A small contrastive audio-text model, trained from scratch: 30.5 epochs.
Rows from block 3 of the audio encoder of a small contrastive audio-text model, named by matrix and row number. Rows with one number within an expert belong to one neuron, the router's apart. Each number is 500 + 50 x the weight over its row's rms, rounded and kept within 0 to 999. All counts start at 0. Numbers have three digits each.
Before each expert's rows are labels from the 100 clips, of 14848, where the router gives the expert most weight on average: "responds to" is what is common among them; "lies over" is the class under the peak. Only what is clearly more common there than usual is listed. The data: single English nouns, adjectives and verbs, spoken by a formant synthesiser in many voices.
# router: router (encoder.blocks.3.mlp.router.weight, 8x256, trained with AdamW), inputs 0-85
# gate: expert gate (encoder.blocks.3.mlp.gate, 8x64x256), inputs 0-85
# up: expert up (encoder.blocks.3.mlp.up, 8x64x256), inputs 0-85
# down: expert down (encoder.blocks.3.mlp.down, 8x256x64, transposed), outputs 0-85

# expert 0
responds to: reverberation; /u/; /ʒ/; /j/
lies over: /u/
router.0:539462514502558428536515524499609554586520590545430475473420454381459526380553490433500516443571383404541479536484387511527423579486476484447578408445466492514553499482456492496465394555554489429526509496462481430482539486432555444554536507607553503453557556
gate.17:500564500593448500583500486500520500500572500415500500500500498500480619500619500500500500453500500500500500544434500500500510500500448329444500643576500470509532478500500500500452519500447675500352500500621634500493500500500500500531526500500472500500500488
up.17:556494500500500574443500590500500500605576500500500500500500500653594416500500500500500433500500500388481500500557461500480500419500474500500449500453490500486427519567500500461575500500500317551630543533442500500484538500568500500465500516500508500458500500
down.17:500500599532450500500457391584500500384419500500500500548500500500368500667500500500500504444500500500676500500462434500348448500547468500500500500500582500445500572500500500500500739500500500479500500500525528500507390500500500500500500500500500597560500523
gate.18:500500500500532500690500500500500500500459388518500500533500525500490500500500500500500500437500578500500500526500489500490500388500500500500483500500500500500500500500643500500336397500484500500500500657500489497500500500500500500500373500500500473500611500
up.18:463500500500533500396500500500228500500604500519519512500500467500500467500500500500500500500568500500500522500500534500500500572516500500500500500500500516500500500500500500500500551500500416500521500380500452463500500569500391500500500615500500500500500500
down.18:500500500500500500552500500500500500500500500500500500400487500600500492500500500500500500350460500583657469500500500557334500662500500500389466614500500500549500500500500500500380500500527529588500602500424341500500364500500418500500500462401500500500500500
gate.19:427621500500500500432500500500500534457500562446500448500500500500500500500500500514500527500374500500510500500500476500500500500500534500500278500500324500500500500500500385500500500500500500500400542500500627500561500500500515530500500500500500337500437500
up.19:573500506500500500500519500547500500500500500500500500500453500500500500386500500500500500500500500545500500500500479360484500500422500477542500500500500320572500500500500434500500500500500456500432546347500500507500500500500500500447500492500623500500500500
down.19:500500561577500405500500716500500530500500564500427500500500382500543500500500500500500500500500500500486520609500480500500500500495500543466627500500500458377490500591500500681438500525500500500500500338500282390500500681500500500500500500567500500500500500
gate.20:500500500500500483500500500500503452500500500500500497500511500489398508500500500500500500500524403574525516500500500500500500598500500597500465586500508500500500500500500500500500667500500500379500500500500645500500625500404500478621337509500500500484500500
up.20:423500500421503519500368500481500500500500610500500416500500436500500500500535500500500500500523500500524500500500500500500349430500500500516500399500500500449488500500467500500500500500589500500481532563500500465500615531500372500566524500500604465500500500
down.20:417500435500500442500596500390440500500500500571500500457500500500500500500446500536500500431552500405500500405500572466624500560500500356500411500500500500500596467453500514512422500500500586500609500500442413500544498399432574664489683547500454500500500508
gate.21:500500500500500609500500500500500401500500500500474500509500485406533500500455500500500583500496500500558500500500500522500500500529500500500450542500500541500500500500500419500382500564500414500500500500500462407500500500555567435420491536500500469500496626
up.21:500500500500500500461500500500500430500500500500367500500536500354489500500500500626440500427470500457500500500500500500404593500500397500500500500500500553500500500436514500500633572524657417500500500500500500410500500500500500500500500525500500500500500519
down.21:500500500500579500500500500500468500462500404500500500435500500500500500500500667500478432500357430456433549500500427539500500637500500548500500500500500500500458500500640500500479500500500525650500500394500500500500500500500500500675500500500494500500500500

# expert 7
responds to: mains hum; /ɪ/; /g/
lies over: silence
router.7:416478526426539500413557533441467568510488458505537462530460550419480548465517486480546546528467483403542505482413457559432645546471522572518586405512476570480488517628549506486435550478441441580515502487513542572453504491484501456479624537486505578455526510
gate.5:364500500500500500500500500500500500500500274500500500264500500500500500500500397500500500500500500500500500500500500500500500500500500500500500500500500500500500500500500500598500500500500500500500500500500500500500500500500500500500500500629500500500500500
up.5:500500500500500500749500668500500500500500500648500500500500500500500500500315500500500500500500500500500500500500500555500500500500500500500581500500500500500533500369372391500500500500500500500500500472430500500500500500500500624500500500500500500397500500
down.5:500500500500521500500500500522500500500500500500500607478500500500500500500617500500500500500500500443500500687500500500500500500500500500420500500422500572500392500500659500500594500500500500534308500445296500500500500500500500500500500330500500555475500500
gate.6:536619505500510500579485500500462555538525647408556500476490455500500434500538517500500500414500524406500500539500464500500454583505507471656426418524411547535500500500602600467500500495500500461350500363486500469500547500576500500601500500497579447483500456
up.6:493541500373500439574429500500500500500523540500573578500465500500430500500500500500554567414487516359551407599500500443336500500464548519500449487500481595486581537554569480500535500500560577500429500437547646500564500526500500378500507500549545552474500423
down.6:426403515599472420615457500500500500500332500475500591548500538571500500476500470594500468500521500547522611500452470549500500500670541500443500518567500549500500500399491436500525541459562500500602464401594500480500500500516500500500536500500500500500500430
gate.7:500500500500532500500500439500489526500523556500500378500525615500500500500529555500470474500500500500463500500500488500500500500500500314457500500500454500500500500500500500500420549500500500546654488500500500520469529500500473500500559557500500536500484500
up.7:616500493500453583500500500500500498500500500500500537500503500495500695500500500500459609500500500500500500500500422500467500500500500500500500500500500500500500510500462500500500500591338500500453500500505518517407500492500550500500500500561500500500520500
down.7:484500500448502500500500500500500500500500500500414601500500500500500439500429500616500500416500500500467500500500483500500424500507532500500500500500500500500500500500500500500479502500419500500605304500500500500517500497500500500500529500500500500500625500
gate.8:500502500480500500500435500500500540500500500521424367397382469500500500500547500500500500506500500585500437500500500500576500447500560500343500500500500500500501541500500522472500500500551500500500440500522500563465500500500367501500500500500493500353500500
up.8:500500500500605500456500500468500460500500500500500683500500534500500500500500500500625500487500500500500500500500464500500500500588500452500500500500500500480500500500558477500500474500639717455500500500500500500500583500500500448500500500472500500438500500
down.8:500500500500571500500500500500500500500500500500330474500500500500500500500500500500500500500500500565627495500500500500500500500500667473500500500500500500525500500500397500500544500500500500572500500500500500500500453500500500531500500500500500500348500500
gate.9:500500500500500498601500543500470555609500500500450388382500500500456500500560503612482500500500500500551494639500500582486529500493500500500500595500500575464582492500500435397500432500500583500500500541500500594500500353500500500518500500500468472370500500
up.9:503475467503500500641397500500486500500500396476500500529537500491500500500394531479513473442500500524500500507510500461504500509500477500448500500500475500500500543500500500448529500500500517486500464500500500500533500500500500634588500500504523500414448500
down.9:572500396385500464588515434630542500523487568500500572595560500503500544500435500466500459497500592500500520500541503463500500500422500434602494521500542394524500500500620500486573532500500500500417500500500500526500523500485471500452500474668537447500500569

# expert 3
responds to: pink noise; /ɪ/; rumble; thin (high-pass)
lies over: silence
router.3:523462473389489410476518514458456494459434519413500418506511477545477404533575520491509413557471484604549467447447445507534472430446443506607471497541559591516462473467547505568400463516477500507470488402509599486570491452514447533448575540505472517401485488
gate.5:431500521500492500500500500500500500500500500500576428500500573500500467500635500500427403454489497538361500500533492500500500500500448500397500500500500570500500500500467500534500480602500500500464500500587497488500500500500345500500449383491438500622605500
up.5:615473587432500500484500600500500500500500494621500500500500500500500504448500435481421449454450500500500531543577453528550500500491500500500500500441500500500500500500459500500666500597500482383500374595500500500500500490500500500503500500500442439500500367
down.5:528530500448500500500496500468314500500584577500500500538489455580500500500500649500500500500561527500500500413500500365500526500500447529618500472500500500408500500500447500500500500500446500466590490490500500527500500500500500600564500500474404500500500504
gate.6:500426500500549500575500418500500528500500403343500500500500325500500500500500701500381397500500500532578500426500500500500389500500500536500500500500500500500500353303500500500500500565500709500500500500500500500500500500500500530433500678448500500500500500
up.6:500500500500615500566500500500525500553500413347500500500500500500500500500500500574500390500399500500500500500628500500500500500500500262301500425642500627500398516500500431529500544500500561500500500547500500500500500424500500500505500500500500500390500481
down.6:531445500500500500500500500500500500500500500500500500500500500500282500500500408500500500500500475586383500516500500500500500500500500500500500385267500459500501500355500500500500500500500500436500500500463500464500500500500500500500500500500500581500500695
gate.7:500500500500377500500500500500586500500500223500500500435500500500500500500500500516477500500500500500500559500500500500500693500500614500500500500500500500392500500500500500500500500422598500376500500500500500500486500500500500500732500500395500500500500500
up.7:500436500349500595500500500500500500500442583500500655500465500500443500500500500500500500500594459500507500500500500410500500408500500591500500500500511500618431421500500500500485500500500500500500500475500500500500532500585500500500500500500500500500500500
down.7:433500500500500466284572576635500414574474600500500500500500500500500500500500500500527500500500500500500500520500500500500500500500481500500500500500500500500500561500500597467569500500500500451357500500500500500517500500500500500349500336500369414678363500
gate.8:500565500396500567500480500519500500461500500462500622451500500500650548500500500495500500500500500500500500528500500464500559477500571500500500521500500500453512500500691444425366690500500500500500526500500500500500484625500500500500460500500500500500500500
up.8:500568500500597447500500500500500500500500500357500500500500500429616521490500500412642500500500500500500500500484500500500465500500615500500500500500500500500500500633540383500425307500500698500500500500580500500500500500500500500500464410500500545500444589
down.8:451500500500500500500500537500381500500500500650500570500500500500500500422432500500448526500271500500500426500500389418500500474500500500453500500500500500500500500500496500347500564500500500500492500640598500500598500500408500500500500500500500585500500584
gate.9:500394500500500500500618500500500500500500500500500549500500500500500500500500714500500500541607500500500500500500500508500500500500500426476500500500500500500500500500500500500500500500699500500500500500500292500500500500500500500500500500464500500576500500
up.9:500500500500500500194500500500326500500500500500500550500500500500500500500500500500500500500500500500500500500500500500500500500500500500500500500500500500768500500500500500500500500500500500557500517500500322500500500500512500500500500500478500647528500484
down.9:500481500500500500500500500500581500500500565500500500500500500500500500500500500500500500500500500500674500500500500431865500500500500500428500500500500500365500500500500625500500500500614500415500500748500454500500390500500500407500500500500500500500500500

# expert 2
responds to: voice: child-like voice; /ɹ/; /ɔ/; /ɑ/
lies over: /ɔ/
router.2:516535471572486538540559489465498356493554533472489540540457495499507528572496416522530508553427642622515624500467421531471532456383464548490492452512494473507447479406557524522472486483547430485515514462563483503496486482537549480469524503516528470466504558
gate.17:500500500651500500500500500500500417500493500500500500500500500500500500500500513568500500500500500347500500500500500565500500445537500500355544500500500500500477500500632563485500500500626367500500500500500500434500500500500500500500416595500500500586500500
up.17:605500449500500500500500500500500500384500500500500500500500500500292500500500565500500500500500500608500500500500500363500500500500500500500500500304500479500500500500500500623326500500500500500640500500500500500500369463500500541500500500500500644500540500
down.17:397440429500500418500500660500500500500500500500500500605500500500500500500549371500500500500500500500500500500476500474500500500500500500585500500500567500500500500398445500500500500500500526500762645612500500633500500620374500500500527500500500500500500500
gate.18:509500512500544396500545533431500504440537544500567500500500500427500479563580543500507482500504500496433500500423474500397437500500456534500483370529562500500500500500517614511575500447559492448500491500500500488500509500499411500405500600500449500500688500
up.18:593434549500532461584531500504500500445500431500500393500500557500500500536594500510456525433500500500500473500415433537500500544500493500500500379500534500639398500433542541500500459488534500461483489706500583500520500488571500500500500500500388648608500553
down.18:500500500402529500500482500588500500500457500500500555500500500513500500500500319528500499500500647605500437500396500500500500500497517589500619480532500500500500500500519500500500500500387500490475386500549494422500473500508500582500500500560500500500500500
gate.19:689500500449500500500500500402500500500500500500500334500500500500500465500500561525551584431500435500500524586500500594500500500500500500500500500500500500500500650370500500635500500500500500500456553500318500500500500500674500500500500500500305500500500500
up.19:500500500475665437500461500540500500500500500500500500376500500500500500500500500500500500500500500500500500516623500572500554500500500500500500500500500567471500500500500387500500500500427364500500500500500467500500500528500699500474500500500500500500500500
down.19:500500500500505500500500497500500500455500500591314500500500500500500500408500500500454371500500578500648500500612500500500592477500500484500500500441500500500301500521500500500500500500531500500638500538500500500500500500470500500515500617500500500500554441
gate.20:422620500500472500500500658611444500519500500500500500500500526559500483401500500500500585500482445472548500543500402500665500548482500500500525580500500500500345446566500405500500500500603500394500500500516500500500457500500500500500409601500623500500500526
up.20:500481500500500500474500500478500466500509500581500500500517500500500539500500500598500500407500540441500500500500613500500500475500500500500500377450559478500618500500500500451475500500500500484500500461500481500500500433500687603500500326500500434462629535
down.20:500500500500509477500500500430500500479500637583509500500500371563500500500549433500500500500500475500500500498592458454500540438586500512500430500500500500429425623438500500500500500500500500572500500593500500500537563500500492579500500500574500500500593500
gate.21:500400500500500485428500500500500500500500373500500500570500500500500500500500500500500574500389500500487500500500500500521500413517500500387500500500500500500613631500482500391609500500500500589463500408500639500500500518500500500500500443500500500500701500
up.21:500473500525500500500500500500336500472422500500576500500468500500500500500537500522500500597581500473500518500500500521500500454571500574500500549597500500500500500527500540500500500500598500427500706516500433500334583586519500500500500500500500500500500500
down.21:500372743500347500500500500500500500500500500500500500500554500440500500500500500500500673500500500500500500500302500500500557500500500500500500500469500443500500500420500500500500416500500500600536500531500410500523500500500500500500500500500500500500500500